Weights of a small contrastive image-text model: text encoder activation relu, 12200 steps.
Rows from block 3 of the text encoder of a small contrastive image-text model, named by matrix and row number. Rows with one number within an expert belong to one neuron, the router's apart. Each number is 500 + 50 x the weight over its row's rms, rounded and kept within 0 to 999. All counts start at 0. Numbers have three digits each.
After each expert's rows are labels from the 100 texts, of 14848, where the router gives the expert most weight on average: "tokens" is the input token at the peak. Only what is clearly more common there than usual is listed. The data: views of escape-time and Newton fractals.
# router: slot weights (text_encoder.blocks.3.mlp.router.weight, 64x192, trained with AdamW), inputs 96-191
# up: expert up (text_encoder.blocks.3.mlp.up, 32x48x192), inputs 96-191
# down: expert down (text_encoder.blocks.3.mlp.down, 32x192x48, transposed), outputs 96-191

# expert 15
router.30:462502516391544481445560504498508526452469553514514430449479499432501425446519547501567504510375481446556563381445442562522561546450436589541548488484579447507507551467464411546486595478509603449486568471589436474510441511421467561455486535548542477550481464495603487490504488529473484529
router.31:466558586544607478487544444529550541532541573478533430478456447532454475476519412439588450555443567532491499421479512427441559526464561562545555532550534428461475508528495425527447536453548464555480510438613454561560467485490470513528510493493446525595544489405587528473570427541574431490
up.0:581507519526589473478536567523535579489639459565475548597539524550551549462459478552634530548396587523563489492521477511534531469553501480449471438459562517502519430442417504516484527445502528464486497531495477538569483563361505446560491495412512517412500544440562488531507602573478594591
down.0:490502461476472540464487412489485557536385576446482558579474475527457522496442558505374457445474386405413470480500512507464561640472456456598513526562436491488534482544480499584422438536508501636507457473511520503502512567554614460507520563486482490494527508510454547471480443457510484430
up.1:546524511510558539524491477488512402489483597591476505558505524501539530509511569554475490489481514565667530525468520485532495510564525573602490494466481528556580578535450542500536612536529517481471520407546550508580435559568487518377541513486467530490495529508509446542545478397564550586
down.1:435463449492489525451576508572494479523539421468349473538459571518447483558435426527546509455483481561403498531526491536537481480455468507466476518570490505535469563502623522491452449515441464567582472450458446520528461511434522439500481593540368494429511571495572485475478476529516495501
up.2:557524541472536480539440439429487425474404578533480525507432517535494493565391579559514575488452512457492501477508493461460450522479458636459528470567429508509459534505551545495533422464504555565477564484584501479546560442626482576483503491512487493543411548584500521441404547525429455582
down.2:397430446477524459434545527583512472477473506537567587445479584550484460415489440519521557507539464477496510467576456508540560542538563463632528481565529496523522520587474450532517544454427456519565492486475591470510608529497596516493524481470558465436620458531534479483525482449459481471
up.3:567619422496439450518471489466481519449428431560513545483593525464492505546524522541536511497526390425522549478508558507483515456531497488426470511541447531481494465527563490475479412576485494487372539486556524519450488630604463480496481513549543480634565444462470453484517531406535550431
down.3:517508502574564491499523577462529523446488547422519496463446395568542464498450604532519477501523503494546531523515471542504595501495486416492534526484505505516468432516536587557594549465454522505570540509491445518395498510523569427552532496520502535512461562517490450601471418626461507592
up.4:477397531399530484467478476482554551628522506532549513423500394462531543563540500444497514405439512450442472604487420565507485453514478570498474493565550452520473561512509434403524562413556519527441604576436434477460572440504526475500483465478589542443465498475556484425472435517473432507
down.4:492499466451507439550486583505513505366559425574477548551446429522518393494505555430430551534524539519441526543467491545553556481481558574538493460472532512563407547485464521519544456576459563522398534532521495518513553527474563533555475524510518532433492436526593484474487560482551412483
up.5:437526503467480419453477529513512492467424471378539422420545471546524520534494517521506509482516454536466496416564499492517569461513514520468505546475500388473575489484640466535448423501500398501427599442499513505572475519509476451513472441468553500516554514475487559593590364479506537509
down.5:532461385503481540526537493565398514537510401548468541535466509516450427467533488605490521520441497409490608554465478522590541570510492479471576524581460562503485497471405562455517541533495515522484373476454465498540536473546573502520604554491501448505477548543479488562428635518496384616
up.6:513573467468450452460456586570512498553498573559492461550599473511503473557498498477491439445461494533439566581522481536593502581496483503528438471426431547488470539496400535474511569512566532617481485526434433420475538482394539448422540576496506460476527562489477463549559498537561495459
down.6:503456585515516432450554423551482454504520507526463486521484525464547453460496493537523497557486457517537491438396532419483511456546564505523565556448467499419553455490510478544636491468652549496368468510466564537466532465547477522440441540503448548591494557389534506437505519480463494538
tokens: ","

# expert 17
router.34:494564491518609469424564475510567478591429526447502465537503527481495473524515524560523514416493561441461535373531473477463564481437471531568468488415414431492545519603585447575400540547529570503487467440470373457446561502455503515572511436485477476537572544431538604561554532580444424551
router.35:402584616405491575438483565432597503470408551531559571457540445479452480518607513578511503521403546496541483537504440482482521613479489498548503570450567468410489528471583449564498508472597545557517483544546532460511499551479505485504544512574448524545556525427555495570596391554441578515
up.0:511462577486469451374470439549557450531582574551418456495526430482442560473567543493479587471416477437520444559426490519508422461452531621493378564574449467417533491525502513520525582413496559428510470516540499537456450467558499497481430534374505488483453519471557516455522460471607523470
down.0:526420467544582512555597564380500513461521444491490564426427575538489361482542561487479462534588465393556589525477428437622518568515466540562559454491400584549425549396488490445470508458486444553505547478506443506478539482441511454501462505529470514452468532484514526498428511529457475495
up.1:491471504519586504486471531522524450465422480505496467522487409504427535558506529431447546420456558440531534467468459527515456465534534526540424465598559467562598408427488557515516470475413463521444462569545520534487447489463550421561398432487453505485511542513528483576546566473489469512
down.1:521566509534486446491514419475442615427582458471464516505490459449514523543496617490400506498575481552562617583522448560567541620465432542488465422553438550476523538449503513495501542556448506559508506485497477560489554394490491475506503542480501425559518501442457489518491484490611505474
up.2:484592438526492559524466431568505551567400534419482502428446422492508456466514468430434567484555454435465497519466525533517469579472521520484494453478540588506509507457505439520498452576490367505471561486459564535551483440495452527574530517513565519521481425512555450462516411510454423424
down.2:506570471527502489523503593473432459439464543478512569424495464483472531588489585551486492532479472543525519456506513461590497493465505577521552438528411522457582542616543527558474471466441561493534484551554523501504508469528551443443467590430484502463408614462443528468485392602535532465
up.3:570579484562520478445526575580548490480496502446509453511511604446504487585528479509516517440442414544533505577479501519426545418464404545481514480467530509416503473498554569441463515485489504430456509413571507486483502577542534479426447466425324520485552445462453507453514504553577507552
down.3:538460366440514490511414563449535520503530480511559525521515565511416548423501536456544424540542461404523484436475444510534560595538515576443508547488490460424530633537434454525480443557536487508589526556445588427565515464435516500498448515542527473596592510506635525554503467462470481509
up.4:540513571474487520504501527574479503428452458487411479501445425579530498575513553495461411429554497501510563487441521481559483520528632547535448482513512497492526544443529471525489423479436545413435475495660481496550546530535419577548497562519459530540524560510414507611401498524439409507
down.4:521466460498441519550462486490561497493443536501444370491517438467483419468488508526549473555534459478466458427530373487484530412573426493433553485479502449496520446550452456474441493467505524526521533529466598651549489425546547513427475411481487457483395525432568500359592485428511473528
up.5:484583538556560506495428451500499547548578451511540471556490512416444466506516474426468457522389454514480557469494425450452455443470404537502553535421467448459463506541432608471422629494516505487534436537428539532443493516496473455444540458492455438479498531480430482460492523437491498470
down.5:465538641548501506503347445503532499478523529572506520540541484453457566502541419429600482460479532578488417464596478553470531432464519531430515500413616478600477489494508462496464488541544490467563467566488497474533512468502532511471489506517544515588484480453487418532482585494365502499
up.6:429538543519420574448549463478513498571456500546485509486540552453459467458561533530397514441564461499465531516483504523541515547522596507484496544554486467426524559497513458513517465445491478546541481496469500431565432438544520573572380559470531488432486594478500459459421440392527432460
down.6:490483540473492468533562418434557457574499517500565514524519523596442434438476549564492481524514439375478515548459466447594520396519543432487592468548492561494478556475527499513610484609573447487562466495425433495483502498494575576419479424569518536473454382549497521491552538499494544395
tokens: ","

# expert 27
router.54:415446583469528570482477550459533517511472552444472406513488489526509440559491526484576443419536595492515570407486445427442490601532577473452532570477585554457550472597580545520451569463533502461492510489569437425507522589464493525512496444578517404558549497443486553475469477548482462522
router.55:502546578410578557427500548531573454462520520461573387427489582444510454544471536488585436446532578461563455413541387538462443551561563469558504548489530548544487482506481536525443584519520522447500525447560437508505513504494465562460513477542441448483453408531487554505459447566497468455
up.0:572470389485518545542506492615491482534592494476502511492525398595573548501498553549404631524392525476476515477449551512502482492372442437535535524507553476465539415433444502474459536421434403498420427445478404524529484628426503566586445501514512442509530562449411595438541535562505483466
down.0:412488385485501440501503475456488367513512401501476522460450394498462533482500541411413534447497464482468508561528582544497507547478548471493460480441469585532460536476472593560541481579471465544496482564458467480484569514597450428576528472434476483469455520548455474445461563516472482557
up.1:490517555521545445454508534463436415443457563520491491506435581509457415469511446515425597443481522478485448541601499539497543552546465544391541496491470505476473488517559477503477504469431559465438444422513479530457505504560495417579466516420493458490425458442498469500437420538419414519
down.1:606565529582463618493470495441452518561563430538550509553529391507497508503515467513520461546567447612594528575451471468371549524402491482486533539502485468531492503461528404415516466521517442466457457492434578550544393469467493526471544424420443499547454485452491578502502534561573463466
up.2:446529515474452466461508595570570472568608512449416550508534471477522597533451527475553461525529599489509458444543529509535556396524422519454458523545448502507538465549473511588439430471448586454504480517470568534508446483510449543497392461472422454458464487500596517491505583545474507572
down.2:537452470521426541517417534447478521515555532492538509416509517503469349451527514438467497496522461381508533547524509480460472552451483510514458492409563550547533540397473536466547529519501481571467447512558425548461532423440572490500481549460482526449467538565548471473528519518493416415
up.3:450482422464451486411537580532517529523502504481571491455471554547533473519486390545555504531448604555498509503562555447484512440522515593530512506487489473451520499633454583475516431487509526474562543527548512539493413445490455519488495425510452487462475518565527535432511524515542451494
down.3:447514462482446534512509534527405499641528575466505557541571521576503499522434606520521452461521548432466474533452437467549449572494534444506527576511509485465447462544549534530587489501462549584526443463542486485489550567480444496600440549533486468438478375453551506513578522497471459529
up.4:546470478572398535505529398411472595467436544466493483498492495546502503534530498479448480482589461431543580560396409491545497578450506382434497558515513467413462556484495592530489595549526497496528501443500544531541530453498558537462524559523549578400479566566520457506472422494519511459
down.4:593539579532505497539611510487590501502501469557461472485430470492500545514550548570595479576455552478449549478640549482502513531455563436409499514565472545452515451426486501450427545497415467512511510500490520451506427487518455463521399530521435537572615525412394478437422475415398517548
up.5:562538528524481465473539531624441516551445414460433445477503503535572505508528489513445485507503470474458507452471509475504510468541532521490465532518460578458474582461459563543534512496453536433523500542546491452472687498521499517589452593564465490485531465616523520500481497466547508521
down.5:431577489474553434557504483502613545444490476532554471533488428563502503420507507465587418473499484524478480448571458527475435509524496489457490388513563463519533425537509439502429480435420448522499553453507483526516496508544426578450492397496494527440444572497541469493505546476499456424
up.6:576444390564535534515462463515564484542544466415495498535599456493516554493477524550536487555467477533434509519458495545518568502469572542428535532520470507454499625463434595480519438472484515484428413502453545525442433482449562421488438479460484498506488568464505494464503490549482434473
down.6:575559490466585510530463547495471411471562482490500582408556479510539483479468454531475478452494529482455488545622491527504656526550488502541526439442504570549518465474488559425493430494471508402587480437435537437534642510539546456583507541448532473534479443467436562518455587496444652443
tokens: ","

# expert 18
router.36:487464514495520584422567565554577452468446605501442423544523475425536525525509549549518427530469497531457550451435496425433502493526462601562458584414547459427422483504556454513499477476508484536537490476524467413469548456494436502475417443574553456511506475488545473569587396522545443456
router.37:404524544417475538526577459427523451447432452454497470436510518491391460470541548457617505444525501489481476437534452441538444566499492532527534602443559449426520545577597553610488573492462511504551589440459475552538508553513480593560473520597554499535512515517543575531594428466533541561
up.0:549425433593406364474462462489520570552451483474393554511452464484545497487508488534415516596454427456564538558473578589493529452482535549524507473546532491499486481459534540512419580541489495492461564545448523594486428484445534431564552495448594572525607532498427484459521474443520487541
down.0:540555498400547564533513536456504483491495516482510381530574521543514487521472483541564533403501505473434545459510462513496464578598520465436479481496428454451537478567400546534549506470431479517503537467459481511417438524589474532457517475587442383480427438561555478531518505541491514487
up.1:596629485432451486473447432471536516440506530446467594528482442457467562477512455503470582545440464584510423567530531424438479517508568476423620489519525486549504482475434470504452592533548491437482464441435519534515471504466512414533476484509593492599447461550502530533484581473535496442
down.1:488480414588515588436481559476539467457539462496527523532514546469409558451479544433463546456545595484527517583535510477572572555543415508489506519514560525475503460487519629477534508524415481501492508492476480463583541435567419493587395476419501478597553608489452473518430521462536551578
up.2:492561587533545550536488521538521620539507471487453518445487540461502624568461497446614467460556453529552507408496439447549456512467541557479474534483581450464485571542537399505486435436454559487579496485607505517489579542510473537455431546553431560600446487466476521439472433516524437464
down.2:481483451505519551383543548388504475526538462569524527497488550505410423450449584442445510509518490457562510586571450457529511481521480560578440549587407498505445443489465535501467493517386513561554509591526484465474573420499504519511573409470498514575509514530445534542486447551485590579
up.3:488471604470464417513598506504542453520489455522478398459409473467519600562509550590492490477482518486446502485497427418467485488552520530502454555457469464527482526544667558541558489542551626492488559469504520491482552477570486502564500519576480516542529461447453551439444519478508500436
down.3:529513495446461437448435552510437494537462434512546565495447490459551477445474461394538425506456453593456591537419491500513406515533508539527489448537502516538517596580519415453512471497486433537453465520537494537520516489524497510428542537441441529549558498525476574589548437485566445549
up.4:476511530458559455500518523484496553541495469565511389490536504566492531598568560594476475516443553520519577460540447477602415495480567523432523496476507507456539456473493475511586455485409484523597557452516524556527541515525404592444486481578428508559550537482462456491455479524549476566
down.4:557518490515526546450523491527484435511522552478461501513484424458478395393551453475584513500461548533491528505494497481523599439489532542514537512549435455454525570482521431496440448582484470539468394579536379469494481486487559468470459320449561466419526505503548531519509451529502556507
up.5:486436541575467487401547571433481531511539525505518526513548482481476426531568475587471553492524492513473439433449410558560461451419447525563428521504463460478507558507549641485513581530494572473459436456443433497559532524426490542455482458467459428482461482518490457578588483495481418479
down.5:408547416555484445503521532467511418499430420541498448480458484507492406448511503465514498568454511520520603497425516455493573495565525577445460439518525514516413496502516484418503470546521496480515423569521529585494485644507529511507517478469555533539572486430462538429466499567508538590
up.6:430424426423508476415478572494524523514438490510441457487535492508500536609434555446474485453497473543477474495469488470550342517466509566595442442509494499502451527456500442503573507526476487438510524513554528464483566509450439549474523518605485588550526521533462511572385499521556488548
down.6:544549584495548544533466472598498510461560573398458467577534386472575564456477404537526566431503498527518477446477496528494583538577510414392492535544472499498583549569510519506426509473500527584512486512514539597457481453531563408516419485476546496477481558455574525467537458473481494399
tokens: "tricorn"

# expert 30
router.60:460544492519490480486572518415524600477495501420570542501520558437555536415528426499503543538498471473519473443566423534496463581512541439449472516530442542456556563607486561473551533437479575552511612406501489458459496503438500509577514474474468505521468469563520495536596445545459504566
router.61:501505545509572564530455456538580557471477569453588557496480467426460526481561487475476561454454479433512481437546446521511552552470563457506573590538526432504476579598466475529557517552497489446472487443502429559574529506454472528544521434558572551484534488516609578557540465536513507467
up.0:390499524455420463496601518482469509477469556594581537465460437496349459446554513510529513556443437454497462464502517551439505560570574556623549496491459458519524508534511447490511531461535477413537558462518482535485417409558467469495429541485416470476495497487473596476494496542505389530
down.0:549447440458521557563464480447478446503502485478482514511432525474411424450446521545457427388452484476553642449489496443564589377637479490521573442562458486449511527463559514523491503477572585468547511571456397491509462466452502448543439630463449437457539587466443480482485560475497515448
up.1:488557567515520533467468463448420463480513538476532460468493586490528463467529518524552463447570481465572455479505598455603499498489557460508522511485468463478454493529570395483517454499587499389434574505501466423494521396611423465509500525419474539435404505521380472476509486519501476454
down.1:549513552484502514511477550560501495408469461487456487516452526634492458475499444431504409478487470571546598533434563484473512607533454434536608435420532472404467499486527521460561544524531569530443530454502431518466447470503560469485584426462498537498479483477433425523523431552607476469
up.2:565437477523528476516550486533449560593565499573574512480452402526491480471532506596543593466450571484538512502398537441463443493508437369516457423497473508507473511509486640410540504459481572510501439574438523556417490537472600467584472515544412498414493509461417537454427539551456472509
down.2:606394537530541430428480580502581507392553534399591477477561509506619501451552479480440531442484559397494524475607473436465472511516518447454556491474465458487479490477492468513501529442522479484503442526424462547500435424496459595508463413484516417466546454507451492532590546574505444471
up.3:578562439543451459527484458571498542531500536446483417503481467426496479375495459525440593551533473479493447593517568433560523569457595471514547523511486553518471509487475476360533560485501394562500457490482451395563471392552509502517496515539581591461387419493510499395469471436470548474
down.3:450485439555455527474596486417504509541512444460439531442514587475399485482510593507491405455420448560533563504480506459518494436552593620465488571535456452475439445502495537605510457539460570526535453446509511570527467570462463539487483507501515501418533535508467530421560423564529521532
up.4:537491457495506579550535457521488497507407492622438527575499571521533425496475436570521498460541505450434517553467505439527458558450473447614498555484409558553503576516533540468525498454540428498486456428526473516565465509572412495586501520516518513443419535495616551493528474457448560554
down.4:453531472596532428448505533519521505568524621489486361488483470533535453498532524423525465484460495586542491479466498459516574494585537518494501425516586537523401457593498529504431517524503515546554460507486500534515440454506563439494438466477465404511584530443509512550511520622528446586
up.5:472547449520468575505625496478529552521497513480472496518533536449510519511518428580554561524473418526563452450501524555525452477441410467434457496441482482466552534504412486552489530481470445458488466567508484604503617554562558507520486501629512567483531494480407508462436490516502462502
down.5:498451541496551491459412553466492442536467472537476490520582490547650564563483395522467505558551565540593529582467451541451466608495465494511555557525582467572504556492508427384506468478488505420431560494438526492436513543513558430466543512554437450505541584510535477506520483470441575527
up.6:468560535545495548505538540521480596481522626455414520551536460457569547495423425520451530505462477505492540501486491403544454450463411416469533490497482625512494518619507512511489534500506439538470418505480567578518467502412552432458530441471539534485486467484557517469492458437563512527
down.6:480527493450459549525536599486442498455469554500616460486422470520423434519542553438477493405504338515479481529485480608439471421509475509454484437547426496398515548475439596535540538520532577513637535469567542477522581486614559533527420528424533571534490503484468516549450556462458578491
tokens: ","

# expert 5
router.10:511531509530544561484527451442536532573512565491431527448525552434490506523530484497529540487397605470430445469510527556408556608569500555551529497548530480509425577498576484464426575566535581487507430541476478568483518449559550562537398505568558512567467416468454446588487449510455543493
router.11:419580528510555506399474510509451525480514510476469440526527502495598452514522527531590507425504571418552531531523466443546496504449565568550564607561486520426542557558569419571517532556544462474465598439497539492481541540407414481492424545464575505544527514481486538568467464577493487414
up.0:476548432426472558490469523392547556461488477553515390467517568509462528527568509517527573551492596417455491500572485493528462512378440506474552523481506508460525441545480526442519538560533474501547560420394520541561576488437463496497460480503552618521470465549508544457513462408493516393
down.0:459437559441479453502521459496561410450549549497581541470528488520460540562462399395556477503561540563500503486513516553466603488463531412552455436513535474555464526431579510504471495445482461436395508547461524430476434565520524592511515457546461364519630452536484577494523585458491497540
up.1:494508506504599492475561537530548499527563445463479548522579450493565511574504435529635464467466578493535493378557546551505535402552525592491507488496524499581492411592554494542477404520487600559566528525497557598544546536552463535440505415464576552503568509520462531438546557536518573560
down.1:504503582533422607593505510424427496510513499568582466499493460497487453455416456519482523484466495534471456612486545556496492532463533427493516485589455514403552607448396510588580571454481473504522474528512451509556613496551491496472448498467451613450500510528570538473382443541511511420
up.2:470439485587457529519547403478451535379495579524599547480503531538515533453565494474444561469509467541506543520536513456504506548450535416507495508422526456466585538494464611473548498458451453391499438444579547469523361515456504487537589563503425501442462548427529502485567509502420456490
down.2:507534471473500561573536606555556517524469485451492583448428446430468478567454502456494490599350432479522438498458428514448482551534476633486531553499534496521430571513450394493481584509496529592385531540509532504543385461538483575544455416536557506510577442529457463532486466514492521504
up.3:533512340455521552537434485471493580504420411472514463545473580467470536483489492540458510520541568470404460583547476427490484511493449470618465527551442465441398403492549500377506571591552480576488561467438572496542615527403445484505484465510579548499549464492523532512510433463528445489
down.3:556513564503541427441465468516516535541542542427490459492563547436502427506515438534505478439492525485519561533511488496474491475497531459526494530498457406507510526575412469435454428578528508490569508468499497533467496537475513480510531489521509458547423457486493490491543401515425488492
up.4:469466447521495553386502468530499409571476515548467492481474519536517537543510631495567480480407474449553440517474489530500449452436501534502513544520449434489531561489557477445553446525455601545605423537499485406482514455578454407491411426423496501548513543456461456464419437511531469456
down.4:459525505442524474544640495414530437510460466474387571487477454494582499455436499503528471521618535454500552511536559496548452502621533532494506526502505448575388491488415542526534550494532424485421529481572530575520484439584514504509460529516470578499477473481549513460440479448513471478
up.5:455539492561483566552613479505573571509542508509502589527518493425587505508491431473431457451580503525539516462504488512494581568530535491428579559448489598456559518547453504490536454450454510487502420536489518592484491527490529493503494534559578495560555427499567523490490594547462535428
down.5:498521455501545578491365573424431438515420405535487571496539447450497507552456585490481451537446497514496560629483491490516430513485514542497457468525452514521446497523542509475447584430412519522454529562520489450457493465534422570489565554389546460448478519536467480529513556489469491514
up.6:407527534453476582504517448499449468503537520484385573508485541483502491451431502473498473471530492524526422468570525498506560488447486538516512589481427506478546544567528490570520495564481531409399512410546516495503466434588446505555538444482535510570576442484559506428445480460546557494
down.6:546542487621520444554514596509475489539447493514535521482463445497545577439454471527498452483456528512466572579431524416511482479521540545496484418422498423618455535480563489409516569522487483470511536566487628497529472575479543523545516453441488488542438524505483415497626491412443474436
tokens: ","

# expert 16
router.32:528480479432492594457575553506496468547441580417493486429527525506450431472451553520499500436441520495471485417583485426541572522431499528498478611467538450439476492571531498483491509477444483444568487430491431432420414477420448500590553411597517467525477516548542569441559500491547483545
router.33:477550566506587564537548495547508527414487539466456470443541490418453547487576513448570539486450557493532525436557434396453602583528492507550585494439470407410457596569542417485442509492565548529475575558556572520438475505454440497550450397493474419453449502441566564459580484470479513504
up.0:440480491485523446498565533547465514470422433557472409506497456533465475654467538516459481456429472531530492471433470484543441545585484484553433538530515526501483459395536552514499455450458576498419537567528545507482560451531524473490530452458417457625441482475365525481395541527480515540
down.0:538449509519483518499519522574473549506601512540469456602494472519618517403538436408424454486453530482478534447539471551500470466477544477609555571581473497486595633549472422429470482482498492487488520494496476505403490411487533432525459504492565519441618557559509521543444557577501533529
up.1:472449474530551570487472390403490548598502536558423426535436562554540484541551362476528527564460582464509449485471490482547464498483525549585523515534455576498500507510546613476478466476529538540578535545493489504495443503566552503561482454528514437548478516515506464459559449472527497527
down.1:556513532543411408509512621517502467400524452475616523415524620376443553481432463541451544594483493469482397546519533511500576433478472523519570529472542463514562567600495417596540551487520501458455533502502556458482512444555474463471509541474474485495491482580516510520429574558505512569
up.2:526528533579508451427387496596537421496499486452498493481516443494483548467529415481530533445465523498516507459589489479516607495527519600550461546516463418426547512562464381452545503491486507439546549406504572482464437486551460482514496459422519560482471473359513462430478442454497425461
down.2:462438500495504638490602514476619638467498441563475470514553494465486388438512537466529489507545481520534481517465469541573522476491445454452427467465537511439509561517446488473458511529535530491510500537483426511492405539484462566403466440513526504408493481471556590547557391384591487376
up.3:537461534541510450478521443469507430542542514588436472520508593447450485463540609514562523449544464446567482456451468526490450488502544585601513534474418475536502496583526528555532459551454515438528556524478477466548518523531461468417505528411387517515555513449378455462491479497499481481
down.3:499586469469613443476525526433522605441472471523474462453519469533447546333552600435520436494420464468528535385408468511496521530542540548510474507423476506471468484562473493485429445478477478517592383570535477449385491540542515579462403543492501487396411450484460504469500419519507537496
up.4:461442508461571534562492502564546515504455483483553532479588450536408516496513558515328501459514508487491434554520454573412436578427446520487508556495434588501477438471439537432505389441491427610533564445453434502494500558501483511611522525469491480456421484471365410476468482483539502475
down.4:577467540554413430517469539553443497499606410555480430594469512467584566536485527552510525457460538487546512476430448585484598511603557436510424553508513541589529396480503479498453401490491536539472487534538469484540567473567541411498534402459564542495451504566410494502462513540573474590
up.5:485502481499481477477481408556520402496493491513507485463454441566451587534553513510541481400421500430474519471479434594476486499495507560434464574454469535437494405525496603586543498498401516563451574450547542514476528503547404484479536519431497474529516498507441475507488441579491487465
down.5:496574493479535478579484587610501533601526549547490540511540424483529484468533452456429591503550432502522428533563494481549572564556552518490492524626544508522506569597522395431506529459454425573486539483495430469454441342541512510485513485496480525499581481562549533548464419455547519509
up.6:497572464509512526476464552545455427495398530464547472424455438473492547417599539557498553460485465485498513552532504447577489481471517499572460538499449488548494608550487363486490451508465409483563547477488511406443464448564395564521443441517545464426440487454589486460474417422574487450
down.6:575474518569400496561486526513517490586552391486490546456493436517472420549566562496580516534507468470561471611528551556511536500447470374525519532558570533535510475582445548502544496479437498553533521508508538417485468471479489354513485519431488562465455573485575497544450569530392487496
tokens: "colours"

# expert 9
router.18:439510492478541540480599463441559552444514546537585500445389559445505539535467505504518465483391546562469495448473516536530494478481523483505580504514460509450446489552461547494513501431499556443505557493581518493535454570432422495558496489514477509556524549508581507538560430578552514474
router.19:521468562411494497430557445446539461423456450441513433429393483408454517505552511486563558493518526519520491409545471467530531575549559528599573617450472428565451549482583431480454497467458596576523492497532447449501488439413428522462472427468442434507468509389531588468506476491491530525
up.0:476487431611565492488473567519511532519404557463595467453452499588500537467557441484513465536582481494589498456532543504454521488439483486503363519453469491497425399431490649556544531484525417467501530555522462448485528541569483535565487510525526531432431479470353535496520608536532560459
down.0:465422449480443485489505473445492375561543444549530485591514501470552495483451520586484423516477492458536481536513567538502481507495443564530426523552433490427585570532398446519532486508468530503525394547509559544455494534476536484531472515385456499510587537473485507480430494457475512474
up.1:538362502522459441476463528492540559548509538592520490456489402505521525401495503476469613556489614460499540538524565498467483597458495428527465458545443462502471527502515539512497547563564530453439533516504501450493475489490532471523501478448443481449494500496385420463499487451528566490
down.1:456473469581460556507552498508577487498549477474406528552530543590447431459558493492534418431500421418535528535437538578529444478514478451504476436389509508426413498433475483486457510419464502525577440545366494539499423473483527494538458456478478507475513456535476475504481551482405437390
up.2:510479529493452624469523637535524439528517612517520602539447430519539418541527539602504519522451483497545489543484489527447548503426405510522480460479531469533494467425511508531459546594495496558454510471583496513435409524469493470506551498397544429392534511451516536523588514483551523447
down.2:607481499554529452439475438526483557593572508546457444535562480458495503445544491454559549492514585478464486463467405507494485473571554473489482489504540525495559477542501488442520605473581468467515501510458484448467637404383541534394470425457513597527421435528497402484440529546534459602
up.3:542491627526608497583440528481555546519552561629558551482445468482464434496493457481507530571424456460479524514474546577516460479502463448462495464508513477461466472511468514429428555519539411495505513466430428508497441445451530492478530526391446465482430475505535533481582571466453503483
down.3:526445528489409508446470499517451459578492442507463476645441500427525444505547481621533463497547470508428550563476495466504524543512458399546547561525458431549483506498502485417537540446521527503481483543434546505431419563499465477470428559447394501408458425508517521495466517428508537520
up.4:414504482506440509500513543505599502551473572398487508533488576560499499448547530400493427524574547589424544459546522474541606464486507445472517578557484464395558503682505516452513398506527467521579469481452519527579516421553471500525525552492570464589447489533483532398523453532451461451
down.4:565583434513550527542554453459439451423491449593610423456538408475598499573522554570515543539452504481525495525415462446508435518536525520609517507452478494564461473454497501486483531503467500530476478468531448459514497549470554575497636443436475446409513487491554418456545494484503503519
up.5:628548521568557458528408467461461492499576460522488524500542370454540556488388369579542415482483584539449437493431451490532573454434438463476465455538572510552519423434458496496432521571480541444412464561510518449506567552414530515499541489511527499537525566480553525523479483506502573533
down.5:511443469448508502497470605450463470482515511607465509566428389410434460505458630468438395426511441473532565516578497547486510580530473515442444574520435535517472431580456512493577481463500491546523521549529502562513479523436472479416594564436499388505478572486496428482514451541573464483
up.6:487539483491531549411526401466552549566440547400487432509467483516493588397546563444527557491512508503469438470551541466415551480460487436447452560537471541467477436592530416467468437572513452460538503459499509503480450476565495473506450484552456533452509393469575536437582459442512430407
down.6:512456433500500507516527546446480495526513480625500508547474535511401541522516615464417372545442446394521569540517458552586493526525516530529489432509442507484459455567455502489513501547463411546557529518468434651499395496496425441512513508487457503440502550445459433515544501483479567505
tokens: ","